A small image VAE, trained from scratch: adamw at rate 0.0026.
Rows from block 2 of the decoder, named by matrix and row number. Rows with one number belong to one channel. Each number is 200 + 40 x the weight over its row's rms, rounded and kept within 0 to 999. All counts start at 0. After the name is the row's rms in percent of the matrix's.
# convs0: first 3x3 conv (decoder.decb.0.0.convs.0.weight, 48x48x3x3), inputs 0-11, a 3x3 kernel for each
# convs1: second 3x3 conv (decoder.decb.0.0.convs.1.weight, 48x48x3x3, transposed), outputs 0-11, a 3x3 kernel for each
convs0.11,095,177,261,184,265,226,171,157,216,201,146,177,114,221,222,239,221,185,98,214,190,202,252,105,169,184,239,145,214,190,174,279,241,166,246,224,229,229,206,197,205,60,212,127,199,126,196,143,203,161,198,160,206,157,238,203,196,187,159,159,200,183,150,171,211,205,221,219,99,197,249,217,208,151,170,210,246,212,230,98,212,162,194,125,150,196,210,157,212,247,224,206,194,183,189,244,207,221,152,147,182,183,181,269,102,176,229,163,187
convs0.12,090,154,180,217,205,262,201,244,186,147,243,292,233,222,216,220,240,243,189,213,225,208,166,220,187,231,194,209,147,155,157,277,240,251,194,163,242,182,182,192,132,256,220,188,187,173,194,276,218,191,85,168,201,200,211,197,238,207,203,239,250,166,142,222,148,247,167,138,209,188,173,221,136,146,162,252,172,208,156,193,179,189,212,207,200,176,174,210,213,203,184,216,226,208,200,259,168,183,251,179,196,216,183,185,212,225,183,147,166
convs0.13,104,174,175,197,91,162,224,165,282,189,115,160,205,152,294,125,225,239,203,198,180,195,170,206,184,155,214,205,201,186,147,232,201,219,192,194,223,199,176,203,201,223,208,233,189,193,239,179,195,239,164,168,215,179,151,215,148,172,142,236,162,194,206,200,229,147,203,189,251,235,203,195,231,228,179,194,187,245,238,231,164,213,144,154,155,204,190,243,154,172,192,180,229,225,177,128,181,183,220,197,202,161,157,187,93,252,183,193,220
convs0.14,095,210,143,191,178,265,202,222,176,206,200,208,235,236,362,241,175,143,104,187,147,201,169,187,217,139,122,162,242,175,236,246,183,221,163,163,128,213,206,226,133,189,123,235,137,176,168,252,143,202,148,180,226,240,151,221,181,219,181,188,211,189,172,186,173,199,221,212,249,160,192,157,164,176,225,178,205,225,162,165,189,138,142,213,148,216,261,135,162,189,175,179,184,244,191,198,180,196,127,204,193,203,207,232,151,232,176,172,163
convs0.15,085,207,163,175,181,185,199,135,225,181,166,242,202,170,187,222,169,193,195,220,189,203,242,163,219,187,132,164,168,258,214,199,232,244,212,251,268,227,170,232,195,195,210,208,172,241,215,185,163,234,204,200,206,152,145,173,188,168,258,272,201,174,157,192,233,148,219,91,181,179,236,111,232,201,172,199,187,195,204,231,155,230,197,216,164,135,232,145,176,208,176,204,174,237,220,196,212,154,158,172,230,206,201,185,219,213,260,200,195
convs0.16,105,199,227,244,148,219,202,192,204,193,162,252,245,129,328,226,153,203,193,186,243,208,212,162,228,224,192,192,215,224,211,255,242,182,204,213,220,244,178,179,231,65,53,234,160,175,155,223,181,125,250,304,133,168,142,197,179,220,159,215,216,198,150,203,214,217,182,189,151,179,216,218,231,171,214,226,165,239,227,197,161,176,228,221,180,298,260,208,222,249,191,214,237,192,216,217,207,193,233,195,177,210,216,204,220,264,198,200,185
convs0.17,089,211,154,189,267,88,208,213,242,181,184,185,210,184,210,199,125,239,159,179,233,198,175,211,238,219,187,207,203,216,269,210,194,214,232,188,253,277,199,228,196,157,159,215,218,189,183,206,208,146,222,181,162,206,185,154,240,214,217,225,258,191,237,223,216,177,206,242,270,214,198,224,163,164,223,205,232,285,221,214,195,213,165,114,170,183,182,151,207,182,216,227,166,200,229,241,248,202,200,212,143,152,220,177,164,197,219,207,222
convs0.18,094,141,198,174,212,147,215,157,216,181,107,50,81,172,67,172,169,218,205,190,254,163,206,157,179,177,196,211,222,165,228,180,199,228,209,247,233,178,140,170,231,202,203,190,196,191,262,235,179,182,131,94,229,194,244,120,158,159,201,202,162,202,218,182,220,209,203,203,165,205,223,151,198,139,319,142,227,175,229,201,133,256,206,132,127,156,269,155,214,177,196,188,235,227,232,267,272,200,233,181,183,166,181,198,135,164,221,195,217
convs0.19,106,180,185,205,180,226,192,227,195,195,238,241,183,144,192,183,224,165,211,223,202,234,169,140,254,103,139,208,199,234,201,205,212,152,180,256,165,188,220,188,188,141,242,207,148,190,188,195,239,176,211,231,182,124,219,199,205,206,155,117,225,164,80,231,192,223,187,59,170,249,170,248,197,187,163,208,261,156,197,175,240,194,215,141,198,166,217,169,258,157,238,248,218,192,148,147,188,132,110,198,232,209,188,156,196,192,147,195,183
convs0.20,111,187,210,219,197,133,117,203,142,287,194,223,201,201,151,151,198,170,273,180,171,226,207,178,32,228,163,107,228,207,185,195,201,347,164,202,226,211,203,239,213,200,199,205,191,148,201,186,232,207,132,158,201,255,141,174,180,218,198,275,128,180,216,237,204,251,226,232,209,132,217,194,242,160,186,216,204,289,118,204,126,109,191,185,192,198,196,133,180,238,151,188,225,230,189,201,132,179,210,161,183,180,143,176,204,88,167,151,177
convs0.21,108,196,182,235,233,141,197,188,162,202,225,191,177,184,131,149,177,176,197,226,130,185,200,38,181,228,156,174,164,222,199,186,226,220,202,269,238,203,178,179,182,212,144,212,233,200,176,166,205,205,174,115,185,254,193,199,243,186,240,158,205,228,178,114,237,246,237,179,124,240,176,169,244,254,229,141,216,109,191,235,183,171,227,169,145,219,138,111,180,164,191,195,253,150,212,143,44,237,178,232,199,124,156,204,145,160,193,146,161
convs0.22,103,199,199,203,151,174,164,205,215,209,191,217,179,226,170,162,219,309,250,215,191,218,197,165,209,181,249,208,181,160,175,190,127,197,223,279,221,195,244,270,229,248,237,165,209,216,222,206,187,177,215,212,196,188,225,211,209,223,149,204,180,225,230,248,202,245,203,157,304,213,173,164,203,217,180,191,183,248,209,222,220,186,188,203,184,186,201,166,241,147,195,213,192,198,202,262,150,195,164,196,207,202,195,182,167,208,171,203,175
convs0.23,114,205,247,188,164,220,210,250,245,207,140,170,184,116,187,179,208,159,147,217,193,187,92,185,191,165,184,214,223,191,198,202,234,246,237,174,222,206,177,172,238,196,203,192,172,216,212,176,176,127,196,244,201,174,181,192,157,188,88,189,207,193,166,207,250,174,178,162,162,216,207,174,178,223,209,184,195,151,201,197,226,229,214,241,210,272,288,205,216,192,216,188,195,217,113,168,253,189,215,184,187,181,213,121,150,190,182,190,182
convs0.24,094,249,216,170,242,143,159,184,198,164,207,251,232,202,158,192,209,185,175,206,219,241,153,210,248,204,226,230,229,157,171,214,199,162,221,146,210,168,223,226,195,215,226,198,200,161,191,241,232,189,137,199,133,230,217,230,209,190,201,253,80,193,200,214,188,258,190,250,226,217,229,220,223,173,172,239,198,193,227,208,178,180,228,155,199,111,173,191,277,210,217,216,214,185,274,155,180,184,184,158,193,138,212,204,235,174,183,194,173
convs0.25,108,187,203,195,213,152,236,169,243,207,164,184,196,217,140,222,180,219,175,197,155,190,162,36,213,205,198,202,192,256,221,216,253,224,227,177,188,205,183,187,200,125,125,219,205,178,186,154,218,204,107,139,220,251,227,214,193,166,232,79,215,203,213,168,182,179,197,180,174,214,215,225,209,208,141,200,177,248,163,231,188,201,221,154,204,194,116,172,182,171,222,214,182,158,226,47,235,232,267,199,210,126,207,213,11,185,244,225,227
convs0.26,103,215,214,226,209,131,184,195,209,190,184,215,201,205,212,217,200,177,178,202,168,173,142,250,172,186,192,203,235,159,192,215,229,102,219,203,190,181,148,257,221,228,217,226,174,242,171,200,163,188,193,181,158,228,165,244,204,220,197,126,179,241,214,172,226,157,216,190,234,118,228,216,194,210,146,216,178,164,219,153,139,213,244,227,245,170,135,146,208,239,227,214,188,240,228,246,205,188,218,205,247,186,192,197,148,146,168,185,180
convs0.27,097,130,170,170,190,177,202,195,186,211,154,219,160,246,200,240,143,221,176,143,156,185,122,160,222,200,238,200,215,261,231,210,244,214,168,225,175,173,174,165,197,207,189,234,202,247,198,201,188,224,171,192,213,224,208,223,144,200,218,80,175,181,225,179,164,218,161,205,174,240,135,222,189,226,175,167,141,233,230,226,233,213,253,224,171,215,185,203,193,104,188,136,101,189,162,204,201,194,176,190,189,185,218,219,162,178,219,235,180
convs0.28,106,215,252,231,222,128,203,185,232,194,149,158,157,232,181,184,232,214,182,199,93,242,239,0,229,194,202,227,162,176,183,238,164,254,172,245,209,169,220,155,159,134,142,206,182,198,231,137,215,188,205,199,235,232,174,208,203,206,209,263,202,177,174,163,185,152,191,166,172,262,192,194,178,180,167,219,153,167,210,203,182,235,167,121,165,161,117,97,199,199,247,195,198,118,231,261,214,161,190,138,175,118,180,184,221,199,201,168,162
convs0.29,097,204,119,191,171,197,207,166,201,213,145,116,222,164,188,221,181,113,194,155,204,188,148,181,216,129,149,192,218,233,285,236,233,230,215,179,207,187,146,176,139,125,106,240,194,184,206,148,160,233,211,206,217,166,206,185,185,188,143,121,237,200,171,200,195,124,211,155,251,106,188,227,180,161,226,201,181,166,209,157,234,182,107,98,152,196,216,156,211,178,197,180,156,201,164,181,198,184,190,200,167,159,180,169,123,193,189,189,204
convs0.30,098,156,143,187,194,143,229,172,198,181,164,239,215,197,185,193,130,199,159,210,203,184,241,225,186,170,160,204,292,239,194,230,177,218,179,195,269,159,182,274,192,266,210,208,169,174,219,214,225,193,197,265,190,250,216,228,234,156,163,230,189,206,212,196,203,195,229,216,203,210,189,221,248,197,185,197,261,142,213,217,231,242,166,158,244,143,252,263,195,107,120,147,227,189,219,254,252,195,230,181,210,184,204,170,152,196,209,148,144
convs0.31,094,202,237,151,171,140,100,240,254,163,180,194,159,155,140,131,237,210,212,184,92,207,116,79,172,234,165,243,184,218,165,223,234,156,201,208,168,177,134,207,197,218,270,195,168,201,174,201,239,128,152,190,170,223,184,198,202,159,198,200,183,166,166,186,149,211,149,158,158,230,198,260,196,223,171,220,156,175,209,211,215,198,239,83,196,244,58,242,222,158,183,203,190,160,221,109,161,208,258,209,175,200,172,170,205,215,178,203,227
convs0.32,116,163,302,186,256,134,203,193,227,232,205,52,204,212,176,165,205,174,187,94,119,191,171,149,207,226,196,213,314,263,202,246,164,218,197,262,194,209,170,208,202,111,202,187,214,199,204,215,142,209,264,228,207,188,202,103,197,177,191,219,177,167,184,200,154,170,201,181,217,218,209,230,205,139,124,169,136,237,217,240,217,202,113,115,216,92,114,155,164,145,184,126,111,199,96,213,206,199,182,211,25,222,196,218,156,163,196,203,177
convs0.33,098,215,193,193,198,176,153,191,151,185,182,197,165,127,183,180,171,169,214,185,190,179,244,230,181,216,114,192,201,265,234,175,205,264,198,218,198,190,185,182,198,219,185,228,128,278,224,229,218,146,222,205,191,229,208,235,143,175,223,192,148,214,176,211,248,203,194,215,239,99,252,157,214,190,189,197,251,266,96,218,192,211,175,83,177,173,200,226,220,140,220,230,266,193,195,233,136,187,188,174,214,202,162,188,229,186,161,163,207
convs0.34,095,232,193,238,201,201,209,225,171,215,281,260,234,191,157,144,196,149,218,203,238,257,206,130,199,208,210,218,164,208,250,200,147,259,195,231,222,170,164,126,207,233,258,231,219,217,189,176,218,238,229,235,191,192,175,199,80,212,214,207,243,182,233,196,225,216,200,241,199,271,235,170,163,216,268,216,168,175,196,222,205,190,253,307,192,197,188,222,258,229,188,234,200,146,219,135,187,230,209,204,248,123,208,219,173,216,191,220,217
convs0.35,098,176,185,144,171,101,185,233,255,152,181,103,166,165,292,193,167,278,183,179,215,211,213,260,206,204,226,192,238,146,210,200,194,209,217,223,240,232,226,174,147,320,209,175,249,177,160,149,158,225,213,243,181,197,239,198,206,194,221,109,251,189,196,222,217,335,148,236,247,189,242,204,135,177,116,145,220,226,228,231,255,198,233,274,194,211,184,216,280,215,246,221,186,251,239,228,207,212,247,206,172,267,217,242,176,182,181,210,183
convs0.36,101,166,185,156,110,222,195,189,136,181,213,222,251,112,231,187,236,190,222,191,211,180,152,201,168,249,193,205,256,212,323,169,179,238,219,161,196,206,153,252,173,232,165,234,175,210,171,226,201,204,163,200,228,262,181,177,199,180,98,201,186,197,232,193,238,151,242,238,241,196,188,164,189,187,216,237,160,167,221,159,170,212,223,188,174,308,236,201,206,212,204,241,172,261,195,174,210,220,182,213,208,167,193,137,214,157,224,218,186
convs0.37,102,169,178,212,249,115,238,161,152,172,209,206,190,197,97,186,159,173,214,143,162,201,187,186,197,195,245,186,216,161,226,144,170,163,243,245,249,181,215,207,188,167,212,202,183,192,191,240,216,249,162,184,258,125,188,217,185,191,212,144,197,192,203,174,273,146,231,206,172,139,249,220,242,261,209,201,191,154,172,264,176,224,183,216,182,217,245,181,221,252,202,182,175,188,210,166,174,190,236,178,206,210,197,185,141,174,192,201,180
convs0.38,106,218,177,233,210,187,220,189,211,208,181,169,154,201,157,177,189,194,181,192,250,221,162,189,190,218,176,224,183,207,200,232,134,214,229,176,204,224,192,257,189,89,202,171,164,195,202,261,170,159,255,124,228,239,176,193,164,197,159,184,216,194,218,205,176,230,191,197,253,248,233,225,222,163,160,129,144,348,218,162,203,151,198,212,206,250,175,170,244,226,154,186,214,185,174,243,186,205,198,230,174,257,212,128,242,118,181,153,224
convs0.39,082,218,125,233,133,311,86,243,194,245,218,196,220,219,190,170,195,204,195,197,209,198,224,132,211,178,171,174,204,232,137,260,189,234,154,253,94,183,244,248,214,168,138,216,243,197,226,171,233,207,205,223,194,132,268,189,215,187,193,268,163,195,224,204,223,188,183,125,196,251,176,136,167,163,254,195,215,155,227,170,250,195,186,262,220,294,153,213,164,202,188,232,200,209,204,195,128,218,157,178,196,191,193,189,214,233,163,207,166
convs0.40,100,186,157,228,199,166,220,183,202,146,193,190,131,242,280,183,172,126,115,178,163,210,219,257,159,230,209,206,226,163,190,181,169,173,202,270,256,212,187,209,142,222,277,203,207,235,195,193,204,188,240,224,175,197,216,210,199,159,221,202,188,208,179,187,161,218,172,270,227,150,167,263,157,146,176,186,217,240,209,155,234,148,246,116,167,163,219,174,192,163,248,189,222,207,143,300,164,194,160,239,199,251,204,207,222,143,211,199,220
convs0.41,103,192,222,203,212,167,217,198,87,182,180,176,200,206,272,234,172,214,207,210,137,211,132,139,189,196,202,214,133,251,155,148,196,176,235,128,145,231,235,177,182,172,216,180,30,122,190,186,217,164,197,207,213,226,221,218,193,204,214,154,190,164,99,202,211,207,185,228,149,246,199,167,222,209,181,194,287,124,203,194,193,216,213,161,179,141,191,114,269,217,182,188,184,178,170,203,181,147,215,169,181,182,204,134,204,212,203,141,196
convs0.42,102,189,215,159,188,193,209,242,217,217,133,228,187,176,223,218,160,240,208,144,141,168,187,249,154,176,186,186,214,171,244,216,143,204,225,233,230,178,264,208,220,228,266,218,229,186,246,165,213,240,202,232,227,176,210,194,190,225,172,224,209,241,152,236,189,224,193,160,153,166,176,188,250,213,143,177,224,275,185,221,165,129,183,210,195,214,177,206,161,250,173,214,259,246,193,246,247,175,258,205,165,163,160,145,242,213,191,137,173
convs1.11,091,194,196,188,221,197,189,176,199,180,218,254,180,362,213,256,222,166,230,225,164,233,225,136,213,206,166,221,183,132,212,179,185,203,182,127,191,241,204,175,231,211,259,204,217,199,198,207,179,205,160,172,173,181,187,234,295,208,223,189,185,181,207,188,169,212,223,208,245,253,189,147,203,208,221,183,331,281,216,207,187,152,251,177,286,192,231,289,223,198,264,228,179,267,174,201,198,151,216,204,219,178,213,174,185,151,244,230,244
convs1.12,095,183,146,174,238,165,181,91,175,178,184,172,176,138,142,164,198,166,193,183,207,161,193,181,141,232,187,195,127,182,222,105,188,205,197,235,233,202,242,164,185,105,185,276,238,228,154,190,183,194,130,177,167,179,193,201,187,183,161,289,198,172,238,169,181,170,182,215,179,253,186,112,241,171,207,242,163,213,226,179,330,215,191,129,163,206,162,158,243,169,189,227,232,193,260,194,167,168,227,196,125,203,227,119,185,160,260,181,223
convs1.13,088,213,167,212,223,217,229,220,190,200,222,130,256,220,92,193,267,185,233,173,204,243,132,173,225,234,181,212,173,263,230,190,247,196,209,208,174,181,193,212,156,185,186,172,192,220,213,203,208,162,118,178,208,200,186,209,171,201,224,223,204,193,214,208,176,155,172,132,164,183,215,226,222,217,206,277,206,273,226,230,215,206,207,226,185,297,224,270,173,211,198,192,224,224,245,233,229,221,163,236,150,126,211,164,224,159,195,165,201
convs1.14,092,184,131,174,199,165,150,197,175,170,162,165,191,270,268,269,163,164,182,190,251,271,227,169,249,195,163,253,170,192,193,170,205,191,167,198,177,212,219,225,195,236,213,173,233,197,205,172,224,166,103,142,213,187,192,237,265,245,194,182,187,191,222,171,228,255,197,196,119,153,214,222,205,193,205,188,205,236,220,156,211,167,171,273,263,217,196,243,193,209,236,199,216,185,152,158,158,231,192,213,223,260,245,293,232,266,164,205,222
convs1.15,086,187,162,199,215,208,205,184,188,155,181,151,204,288,177,197,244,210,191,262,205,178,235,283,247,224,170,151,121,234,190,87,251,215,134,215,206,206,212,211,247,171,171,255,213,212,171,200,170,190,238,205,193,214,172,251,249,203,179,242,175,168,212,226,188,252,226,224,164,211,206,244,196,206,186,208,152,265,227,178,199,161,127,230,127,253,140,203,190,216,182,174,171,193,248,159,188,253,195,195,133,161,183,210,298,220,207,255,178
convs1.16,106,244,208,195,254,191,247,225,230,240,207,193,205,200,142,242,153,81,224,211,188,166,102,214,240,154,178,188,184,204,220,166,179,213,162,148,223,158,212,165,209,283,200,199,219,173,179,198,195,142,164,185,221,238,172,222,162,193,175,243,233,254,243,239,183,129,197,191,208,218,227,211,207,136,143,171,188,164,223,195,202,230,208,166,159,203,191,165,180,217,168,201,209,186,201,175,222,233,237,212,234,174,203,105,231,201,151,208,204
convs1.17,086,207,183,184,275,217,259,234,211,227,237,216,223,264,200,280,226,258,221,129,157,201,179,189,258,125,158,253,121,215,168,148,236,158,105,169,176,231,226,211,131,163,201,251,262,213,200,186,238,183,212,243,203,171,229,154,230,190,201,177,154,184,202,202,226,244,191,155,226,173,187,212,204,142,248,150,178,173,133,166,220,182,291,206,267,118,216,188,283,241,270,300,202,230,169,208,188,269,181,214,206,224,213,137,216,173,182,272,245
convs1.18,083,178,180,187,258,140,191,221,222,206,167,204,212,286,261,243,158,257,187,155,208,224,226,257,228,217,168,228,168,173,193,166,221,191,175,171,193,183,235,228,221,222,225,218,248,222,166,202,205,232,205,192,194,154,186,194,234,181,212,222,175,217,169,183,212,203,187,278,194,194,287,237,203,196,206,172,237,207,196,188,229,164,216,213,227,183,300,160,293,294,229,212,161,212,124,192,161,260,227,206,210,181,188,231,278,177,300,205,200
convs1.19,102,223,183,191,234,200,195,226,220,212,197,204,215,181,135,235,184,204,205,182,176,181,186,189,157,198,171,199,197,154,194,180,128,208,165,137,185,254,240,244,228,234,229,223,249,227,204,213,268,210,171,211,252,214,226,192,137,179,175,235,248,200,200,197,199,171,154,178,87,119,195,248,231,215,196,205,198,153,189,197,179,180,204,184,240,191,242,197,201,228,223,208,211,191,143,133,100,202,183,206,230,212,192,212,167,279,201,180,217
convs1.20,103,188,197,206,118,235,229,192,192,190,222,218,215,202,211,167,228,184,195,186,163,193,161,134,155,175,237,203,198,196,219,187,204,219,238,214,199,213,211,200,171,153,191,206,146,193,205,175,201,227,202,236,192,200,189,223,222,206,219,165,216,243,180,179,254,258,224,217,217,218,195,180,158,245,186,222,167,190,212,255,206,260,140,134,199,220,155,191,186,228,144,58,217,227,102,239,206,176,184,160,217,217,246,101,142,182,213,225,207
convs1.21,106,192,206,211,181,156,203,220,173,209,199,269,214,214,229,190,203,212,204,197,229,165,141,122,150,191,190,176,165,193,148,199,191,171,134,154,170,200,240,184,216,229,227,216,264,192,186,192,196,198,189,203,168,197,209,212,197,203,187,250,205,165,202,158,199,226,225,111,173,207,264,218,210,170,214,204,226,185,180,174,156,190,169,198,133,260,148,166,206,186,217,206,190,193,109,43,231,128,243,204,166,233,153,235,187,192,173,179,166
convs1.22,108,193,229,221,230,252,237,219,206,208,139,166,183,220,220,198,215,315,210,238,186,225,217,320,262,182,221,197,208,165,235,185,149,189,191,181,205,195,203,179,233,210,241,185,173,229,167,162,186,178,200,175,180,180,193,206,194,209,218,206,236,193,145,230,226,248,180,206,264,254,203,151,198,262,177,209,247,231,217,165,163,156,251,308,258,196,216,228,175,186,226,236,158,176,200,252,181,209,148,217,162,217,202,235,314,235,183,209,159
convs1.23,116,226,171,198,188,212,195,152,119,198,194,242,255,159,239,249,215,235,174,228,172,220,215,276,237,208,231,161,188,201,213,164,214,200,199,218,192,213,187,225,158,205,268,209,247,207,183,212,190,206,267,206,209,203,224,211,212,244,185,261,205,213,241,149,191,199,269,199,288,253,243,201,165,198,180,223,152,182,186,208,246,208,192,170,193,156,203,179,199,169,240,250,211,224,218,239,324,202,169,219,188,266,199,257,340,41,201,264,202
convs1.24,087,235,221,233,252,249,212,237,202,247,258,214,256,224,261,208,269,176,232,179,188,233,182,229,238,176,189,247,128,235,123,106,176,166,176,250,147,235,239,233,239,218,222,191,181,188,208,193,209,215,172,238,204,177,214,175,214,152,200,191,196,135,234,127,143,220,157,212,262,155,187,176,177,178,222,171,185,197,140,175,257,136,143,177,180,214,172,248,189,211,221,216,211,216,257,239,187,193,183,166,164,208,176,198,230,246,215,156,116
convs1.25,107,163,235,216,200,131,164,153,139,157,192,163,168,209,172,142,178,262,164,205,194,181,161,246,175,183,198,178,200,190,204,198,178,181,237,209,224,225,197,239,248,187,229,194,234,225,213,212,212,248,310,243,209,168,152,219,258,201,251,184,201,171,218,194,185,141,181,179,121,203,216,131,194,204,171,185,212,179,176,204,229,236,203,165,202,175,226,203,178,200,175,236,236,231,210,95,226,155,126,177,190,170,152,219,280,209,233,206,220
convs1.26,093,201,271,181,212,187,189,184,222,236,200,262,145,203,219,137,216,245,174,173,166,144,147,204,130,217,162,195,198,182,213,195,155,233,201,177,181,220,155,197,246,184,248,203,163,199,161,178,180,202,196,177,224,178,219,214,153,210,203,186,229,244,173,252,212,169,194,205,194,224,178,199,198,161,185,175,224,77,158,180,152,162,263,206,242,177,266,214,241,219,269,217,241,282,212,196,201,235,155,255,225,177,179,160,151,186,183,168,194
convs1.27,120,188,263,178,225,224,206,161,207,176,185,139,161,275,183,186,232,188,201,189,207,213,260,241,254,243,219,193,226,237,228,172,251,215,185,239,241,185,197,193,229,196,200,204,192,180,197,227,213,223,234,255,199,207,232,243,219,214,276,282,232,182,221,178,220,237,202,217,238,189,222,251,228,235,214,249,230,229,278,196,244,223,179,183,169,172,146,102,229,152,210,244,221,204,310,250,241,249,259,255,181,164,123,147,166,174,197,156,194
convs1.28,085,196,172,142,179,277,163,182,161,178,159,229,142,212,265,220,196,236,180,227,193,226,216,189,209,185,286,221,169,239,189,205,215,170,223,207,194,180,203,231,231,186,199,185,186,198,198,219,191,193,260,181,195,208,181,185,216,197,240,186,191,184,215,218,233,226,217,154,167,192,263,196,224,179,174,248,191,236,207,182,193,226,250,181,212,254,237,226,188,229,187,237,208,175,154,169,146,122,150,200,238,205,196,256,262,216,251,346,209
convs1.29,103,206,173,176,196,192,179,201,186,172,152,228,199,216,299,243,174,185,97,224,195,246,234,217,224,178,166,161,171,229,198,154,230,187,196,231,202,239,213,255,228,205,202,204,237,246,198,232,225,198,195,211,172,183,183,227,178,198,221,185,226,264,160,174,251,245,204,272,362,251,209,211,160,206,204,218,177,221,188,207,203,225,238,247,168,224,240,195,190,274,186,199,204,179,188,174,182,232,210,132,218,222,217,275,287,274,196,223,197
convs1.30,096,178,180,247,168,219,187,203,178,230,182,253,244,172,257,285,171,223,253,268,217,272,188,211,159,176,180,192,198,230,214,236,209,161,202,180,211,221,157,209,196,196,236,208,194,209,217,229,220,199,143,173,253,232,248,209,238,206,175,191,167,247,244,258,202,189,223,117,97,152,170,187,201,217,228,162,147,177,182,168,160,186,210,182,274,144,192,244,144,270,232,183,91,244,174,146,182,207,234,199,250,285,212,214,176,154,124,197,192
convs1.31,099,187,217,133,201,184,166,216,163,186,194,231,171,229,149,175,230,212,169,205,244,269,162,240,256,172,202,184,165,185,196,156,164,224,174,193,195,275,238,223,254,193,227,237,164,224,197,214,186,221,269,206,182,183,207,193,184,229,213,214,258,192,189,224,188,260,198,185,238,158,176,222,175,235,218,227,120,151,151,188,191,160,173,139,210,228,227,255,160,121,197,258,230,223,292,262,220,222,172,200,161,239,174,220,280,207,164,237,198
convs1.32,097,191,135,187,171,225,219,201,201,190,219,181,191,223,293,230,147,172,250,184,173,166,215,224,239,226,165,177,210,185,187,154,265,194,205,185,157,179,175,161,213,191,191,182,153,194,164,203,163,214,130,221,188,248,222,199,170,240,126,266,214,198,241,203,198,225,175,186,258,172,191,174,188,199,220,176,161,232,219,174,190,254,186,232,180,178,291,192,209,224,156,202,185,237,134,285,245,180,321,101,191,183,198,168,278,174,167,230,221
convs1.33,100,246,227,217,213,240,204,237,250,224,214,209,232,258,300,259,204,201,245,192,221,224,190,164,199,182,261,216,173,145,197,137,134,193,125,160,150,271,188,221,254,240,246,275,200,277,193,191,191,194,185,206,175,235,187,222,193,240,205,152,170,219,205,234,226,202,187,217,219,217,147,165,160,200,162,181,104,197,211,194,181,199,191,241,267,242,189,318,192,249,264,226,194,239,231,183,246,223,188,196,129,170,175,164,241,201,204,256,195
convs1.34,098,147,214,214,231,199,236,224,244,221,267,183,239,310,297,203,179,153,186,206,183,221,253,236,192,226,133,166,101,146,206,181,179,202,177,163,190,232,174,194,241,234,203,228,215,195,189,235,195,194,194,219,230,249,220,222,320,237,197,225,206,216,256,195,230,238,170,208,211,238,186,212,225,187,229,196,208,171,213,133,172,170,205,162,211,213,142,212,249,178,215,267,236,198,205,209,208,301,253,234,182,191,185,103,96,148,218,194,176
convs1.35,089,240,223,220,207,212,225,279,218,204,187,176,181,288,193,243,204,241,232,211,181,214,176,148,269,188,207,200,175,180,181,115,186,209,171,246,203,227,211,205,257,250,193,259,217,231,205,236,178,212,132,256,178,197,225,198,216,156,152,212,214,204,237,174,255,237,191,196,189,149,228,182,146,259,130,225,160,174,142,173,210,208,203,271,228,200,151,244,273,239,257,247,251,200,185,135,194,221,183,171,237,213,189,173,165,176,209,123,206
convs1.36,099,234,246,204,206,240,226,226,202,251,211,242,239,202,278,220,179,178,178,195,210,171,200,208,236,161,210,183,172,141,181,143,161,223,141,173,192,208,238,217,220,326,220,212,264,238,180,213,200,199,234,223,198,254,225,177,216,226,215,251,253,202,235,236,190,228,219,206,226,185,204,256,180,210,170,201,156,124,260,177,157,138,175,234,241,231,255,274,185,239,275,199,176,155,219,160,227,252,172,236,176,137,145,240,175,108,203,196,229
convs1.37,117,227,239,182,256,240,214,212,208,216,189,168,164,208,142,191,167,174,194,185,184,172,179,206,147,165,160,162,147,185,210,185,169,234,196,175,225,230,209,189,225,195,174,215,197,179,210,240,213,227,200,226,208,225,209,207,255,167,188,165,123,229,203,186,168,198,129,209,143,144,128,139,143,188,220,207,204,284,209,214,178,173,179,151,191,200,157,190,213,204,218,170,149,156,218,198,188,155,176,169,137,214,206,121,186,208,187,227,171
convs1.38,093,202,210,204,204,230,197,198,262,210,132,195,236,221,149,277,275,166,178,188,183,171,122,150,173,201,160,208,128,199,216,152,178,172,192,187,201,193,162,228,290,265,230,227,252,223,198,226,193,189,203,222,206,229,206,174,195,226,231,155,219,195,260,191,218,252,216,203,135,197,269,239,231,166,213,148,163,141,225,169,215,226,181,204,192,186,169,235,212,210,236,228,136,233,175,148,180,191,164,174,185,241,178,216,199,229,216,233,221
convs1.39,094,229,209,212,279,252,219,207,240,212,245,281,206,228,228,190,244,230,235,201,177,188,143,120,178,171,200,207,126,155,207,53,210,180,173,116,200,224,205,205,286,209,189,212,214,216,164,243,212,184,166,191,205,231,204,212,160,200,147,276,167,205,152,208,165,264,212,216,187,224,201,213,188,189,163,161,100,195,194,204,190,189,148,212,203,295,168,168,183,206,194,204,218,202,335,212,217,210,168,212,155,188,200,190,269,178,237,182,226
convs1.40,097,222,219,234,188,256,227,229,231,219,259,216,212,203,209,233,269,258,229,241,269,215,233,166,204,222,213,210,134,125,202,162,68,192,124,140,177,215,230,220,220,299,240,263,244,228,213,162,239,215,201,224,217,203,247,178,225,168,237,223,186,164,225,169,230,182,220,179,209,170,245,211,229,191,158,200,168,153,201,214,151,167,192,226,188,207,296,186,232,187,195,200,211,190,279,220,239,164,225,178,245,213,207,250,178,213,219,219,183
convs1.41,109,144,220,131,201,184,193,200,184,217,212,189,183,230,106,240,196,220,186,222,147,187,247,213,198,236,187,256,212,211,188,192,193,212,182,213,192,191,177,221,187,184,181,206,195,194,179,174,172,189,154,149,175,171,205,210,187,246,176,221,179,195,174,162,167,156,244,245,192,215,184,157,175,183,218,229,233,236,238,215,234,196,254,193,233,217,217,204,193,228,182,187,182,250,195,168,207,183,203,232,224,155,178,170,114,146,205,172,204
convs1.42,110,199,195,184,222,221,174,233,222,213,215,230,222,214,231,191,232,220,223,196,174,221,165,182,207,241,213,237,128,156,158,120,202,208,148,198,198,252,221,214,220,222,240,276,241,233,192,185,221,157,138,193,210,202,220,177,234,173,204,200,205,228,261,174,241,210,255,166,303,199,267,142,213,168,229,211,238,245,146,176,214,162,247,173,251,157,208,254,217,199,267,190,185,186,147,208,211,227,232,220,145,166,164,122,138,152,201,211,208